config = dict(
    norm='batchnorm',
    stem='single',
    loss='cross_entropy',
)
Rows from block 3 of a small sound classifier, named by matrix and row number. Each number is 500 + 50 x the weight over its row's rms, rounded and kept within 0 to 999. All counts start at 0. Numbers have three digits each. After the name is the row's rms in percent of the matrix's.
After each channel's rows are labels from the 100 clips, of 14976, where the channel reaches its highest value: "peak on" is the class under the peak; "top examples" is what is common among them. Only what is clearly more common there than usual is listed. The data: melodies that start on their tonic, played by one synthesised instrument.
# conv: width-3 conv, stride 2 (model.blocks.3.conv.weight, 192x192x3, each kernel summed), inputs 0-47

conv.111 107:486528473506575505463455625461546484521480481562463494564522513558538529530466476462499436482504445505476451463559567474509523505490570472478459
peak on: A#4
top examples: the note A#; staccato

conv.114 105:507512593476468526456455421529493455530477460479516421542470461394536387453437512563473495457490441559558406517541474478503523529467459518498541
peak on: G#4
top examples: the note G#; clarinet-like; square lead

conv.123 098:482550513515465505629488455541469453462477459424491466489486512460463492590528505433536499471415582481475436424471430454478377491513427476495474
peak on: F4; F3
top examples: the note F; staccato; tonic: F; bell-like

conv.7 110:562495540521593425464497447552449547470609485651413554519645533443473472505457521523483527501370463529525470601559530446540478565410606389546424
peak on: D5
top examples: square lead; the note D

conv.38 103:440478414493480525453467540490459484471460447457458500550517447489490477528465475489576452489532467424527488510511498516506577498541529525589443
peak on: B4; C5
top examples: trumpet-like

conv.66 089:490532495517522453597507544561501486503372633525487552525434506504398491547457572571521518429567540505556538431467392542464442460418485458407480
peak on: D5
top examples: the note D; vibraphone-like

conv.88 108:487547497428501508435577546560518530459494560573475501574542482492462570463524648520397524537466524572504475513525470546492445513577559534533461
peak on: D#5
top examples: the note D#; tonic: D#

conv.71 096:484468460481517473509539542559464489589387418450518440553456455473564534442557546572515451551529508439468520462477511581553509572603475551490488
peak on: B5
top examples: the note B

conv.171 100:518509434584558483541476402462510521478514463469623519469464458468482463445544448403496497575547486594447570504468411488491492557392488428527498
peak on: F4; F5
top examples: the note F; marimba-like; vibraphone-like; tonic: F

conv.177 080:454454509509538549453412444524509494549457509450568530508454592483575526611437466482476489481418388485548495567520489503567537491561533487494406
peak on: no note
top examples: staccato; organ-like; square lead

conv.69 101:505527520553428478484427414527460461516479596461483437441484545450452547484463520500480405444484501438485582505598494458514498488583494526534551
peak on: D3; D4
top examples: the note D; square lead; tonic: D

conv.61 112:542523534454509452500568485580550503539519472523603463492537467511528568522565373431433544411494604523531513480495462555502450515547530581505556
peak on: no note
top examples: bell-like; clarinet-like

conv.149 100:508558518523537505481538451538601472580564496558511554552468622431477503513538505620546380507460534442495617483501488556406583406501500515562496
peak on: A#4
top examples: the note A#; staccato; clarinet-like

conv.124 091:496540532560462521515553487503555428416601456473469477539494496497499411473553554575519475501466458501452480444528482451429493515561404510474453
peak on: D5
top examples: the note D; harpsichord-like; organ-like

conv.16 106:484420536435486505489495488515548462510620431549605537396484518460536611449503533437482533461453426468520495518465480517539496485579502435478607
peak on: C4; G5
top examples: square lead; the note G; the note C

conv.160 095:505474480504380542485591488453551569519552430381502525532421480475544536491450436539491580520544419427415553539515434469439523565419394441554503
peak on: A#4; A#5
top examples: the note A#; trumpet-like

conv.25 090:469534436501534473470524511425470539480561436580458592426497398553511587461438468522475467456480514455498503566490478510586502552429479504477480
peak on: C#5
top examples: staccato; the note C#

conv.26 098:503529480462506496467569469478532568546441447447496475450525500371486442394596470481507528601444430473469608448505401384445483501507537578555454
peak on: C#5
top examples: the note C#; vibraphone-like

conv.80 105:511468450498420476548523440518512498524537513417515586530490472483454535438468522557551528545508519438499522415505549431513482475636516461525484
peak on: E4; E3
top examples: the note E; tonic: E

conv.24 134:482507516475386424538588483533489526507477476501552446410520554489548571532527548555479507526491558504560409507533531483537523546577492527594495
peak on: D#5; D#4
top examples: the note D#; square lead; tonic: D#

conv.131 109:518424498502556449423621466447540481449440528493424596511505499478511523512464478479449596470474447480559552484462440521549423469460498505419535
peak on: G#4; G#5
top examples: the note G#; tonic: G#; trumpet-like

conv.87 099:562550575382493492439514560452461541465583485478550429574479467425409611483420475517554492526508441506519382510491499463515592604502431568500404
peak on: A#4; A#3
top examples: the note A#; staccato; tonic: A#; bowed string-like

conv.62 093:466405500457497480473503499421541528453531494502588485404546435451476481481469526520504460574499496544528599534460523499460448488550479596538534
peak on: A4; E5
top examples: the note A

conv.159 108:489431500509550507590489445470467448507576511527482499505515510554452476477512503474533490544497568542501489553385574538481465527507472481422436
peak on: no note
top examples: the note A#; staccato; organ-like; trumpet-like

conv.56 106:511528527548470523515474490467591512424370532421396402543499526509523545536478514535529476542467524596484507513492477462425384524564507578547524
peak on: D5
top examples: the note D; vibraphone-like; tonic: D; organ-like

conv.110 095:448534404488471456498570555589516493539486525540430523496478497446477431492502483529464468479431496564529535548537524424519415527571504509475489
peak on: A4
top examples: the note A; pace: fast; tonic: A

conv.34 077:528482416508475590487497499535567511401505471519389470442487554510390431508487520481481426511513541560528440502510511508527537536494481529489477
peak on: A4
top examples: the note A

conv.5 107:543574526545454449446438566510585478551486546474446439520546541470485456551539471600505423505492582490415537506458447458480504481526452511444473
peak on: D3
top examples: the note D

conv.0 102:492558468446489479444565524467556456540469435487501528518437509500467478427498412387448556458491566505556574501540528440489469483493421421586446
peak on: G4; F#4
top examples: square lead; tonic: F#

conv.42 096:452468557539477498532434404541546477494528484525557493471522549565447488450526411479565463549479517406594510532361505474497532510490441471507518
peak on: G#4
top examples: the note G#; pace: fast; plucked string-like

conv.78 102:503476526392500430508498474527493533491502528631497462445467469496590484457583520522493431500459560421441439496473496447542468496452534399568488
peak on: no note
top examples: the note D; staccato; saxophone-like; tonic: D

conv.156 091:634608454518433606485543456583419584449542525486428585469526509563504511493510487535505456491491533561476500517469586483414460501480464528581481
peak on: D#4
top examples: the note D#; trumpet-like

conv.70 086:463471583481500456531518481481512517500548505481443483464448490539529573508446485551488514503586505448568561537433540445448512488503452461428548
peak on: B4
top examples: the note C#; the note F#

conv.76 091:452518547520482471503455545487521518563561410453556424492531549461572461518475406678536523445476462476540558555500564529402455532563502509451466
peak on: A4
top examples: the note A; the note E; tonic: A

conv.27 097:500628508570484525493520516463451471492483476408399476467481451508433502452474442520404443406535542542453532513451541487481445560479475440483420
peak on: F4
top examples: the note F; trumpet-like; tonic: F; saxophone-like

conv.182 108:497553426486506460428565485562499498498474422565477347442408498429519492469404533472505474509523579419492501498503474559443513547359467516524502
peak on: D#4
top examples: the note D#; the note A#; tonic: D#

conv.15 106:402479445507454467586556492544556481462503460423498443565501509558512466473386479488521516555487452554473433481510417471613501526602567458558565
peak on: A4
top examples: the note A; the note E; organ-like

conv.29 096:504466547489467473457542471496540457496557524583504512484501470549433504509486570546568501478445594486436516451560581452549513528503534519507379
peak on: D#4
top examples: the note D#; plucked string-like

conv.102 102:586551502504502480471495382400419577515460559525527574511533454537485519582524529355493569488474485511482560566520501506399557541569485487577503
peak on: B4; B5
top examples: the note B; tonic: B; trumpet-like; organ-like

conv.50 091:554467552429513468533512490518470449522447510410428496453596501485385521529482533464510535544507515560531514547523407436396476429501463468569498
peak on: A4
top examples: the note A; square lead

conv.145 099:372542516518437532559533498498418553535630470507516509582466543545573521569498592604429537536496457581506525449459486522471556481535502494583548
peak on: G4
top examples: the note G; staccato; trumpet-like; tonic: G

conv.77 084:510472491483411515485540518528485460516520504492497537482573553509521534579550498512539514623522458570419548544433567577441535557548475434538458
peak on: C#5
top examples: plucked string-like

conv.13 107:556499461518403467563522527482532508462530595537505562475505445590446444530577443501587506392516536450437419489411531532469512507483540495499497
peak on: A#4
top examples: the note A#; plucked string-like; organ-like

conv.58 107:432491524460475501589505602522601425511455491533538467576509476458467487511446536533527471475415522559505418467574562467420464511527529536481528
peak on: A3
top examples: organ-like; tonic: A

conv.138 105:481500493475513504485486439416475531548491526511501551459411537538440500492505525444492443527489523390548419502500467498453478501513481362514591
peak on: B4
top examples: the note B; tonic: B

conv.137 100:473520444471530436510471498396526523518525513509445509413502562511444466473519633508473449400507604503382434530494559522532489510557550546588585
peak on: E4; E5
top examples: the note E

conv.139 099:471561489448492437528399476544513424472438552453522449533538549545589515498489514582502453413521488542401380507506487424465494501548454513460480
peak on: A3; A4
top examples: the note A; tonic: A

conv.68 110:466548558581543562532559430502526533535503556540430545534507495434466572486434560507501469441554519551574579566478484513451535445473572548551529
peak on: D5; C#5
top examples: square lead; clarinet-like

conv.63 109:567402515530530553584501553460493562435606489382422426462442558550400525582412462415493529480471457495489620520526426561507560498520460425539447
peak on: C4; C3
top examples: the note C; square lead; tonic: C; clarinet-like

conv.188 106:446555536481513447505523517483487537466514528494424418550506489509463515497498580539514448464524519328526391533488479580525452587511470515559471
peak on: D#5
top examples: the note D#; vibraphone-like; tonic: D#; instrument: organ-like

conv.103 093:478513380545485487500546511571529550466531490499491455575544487522507555533504495527488571531539450567503574514515450502492481466515497612534503
peak on: A3
top examples: the note A; bowed string-like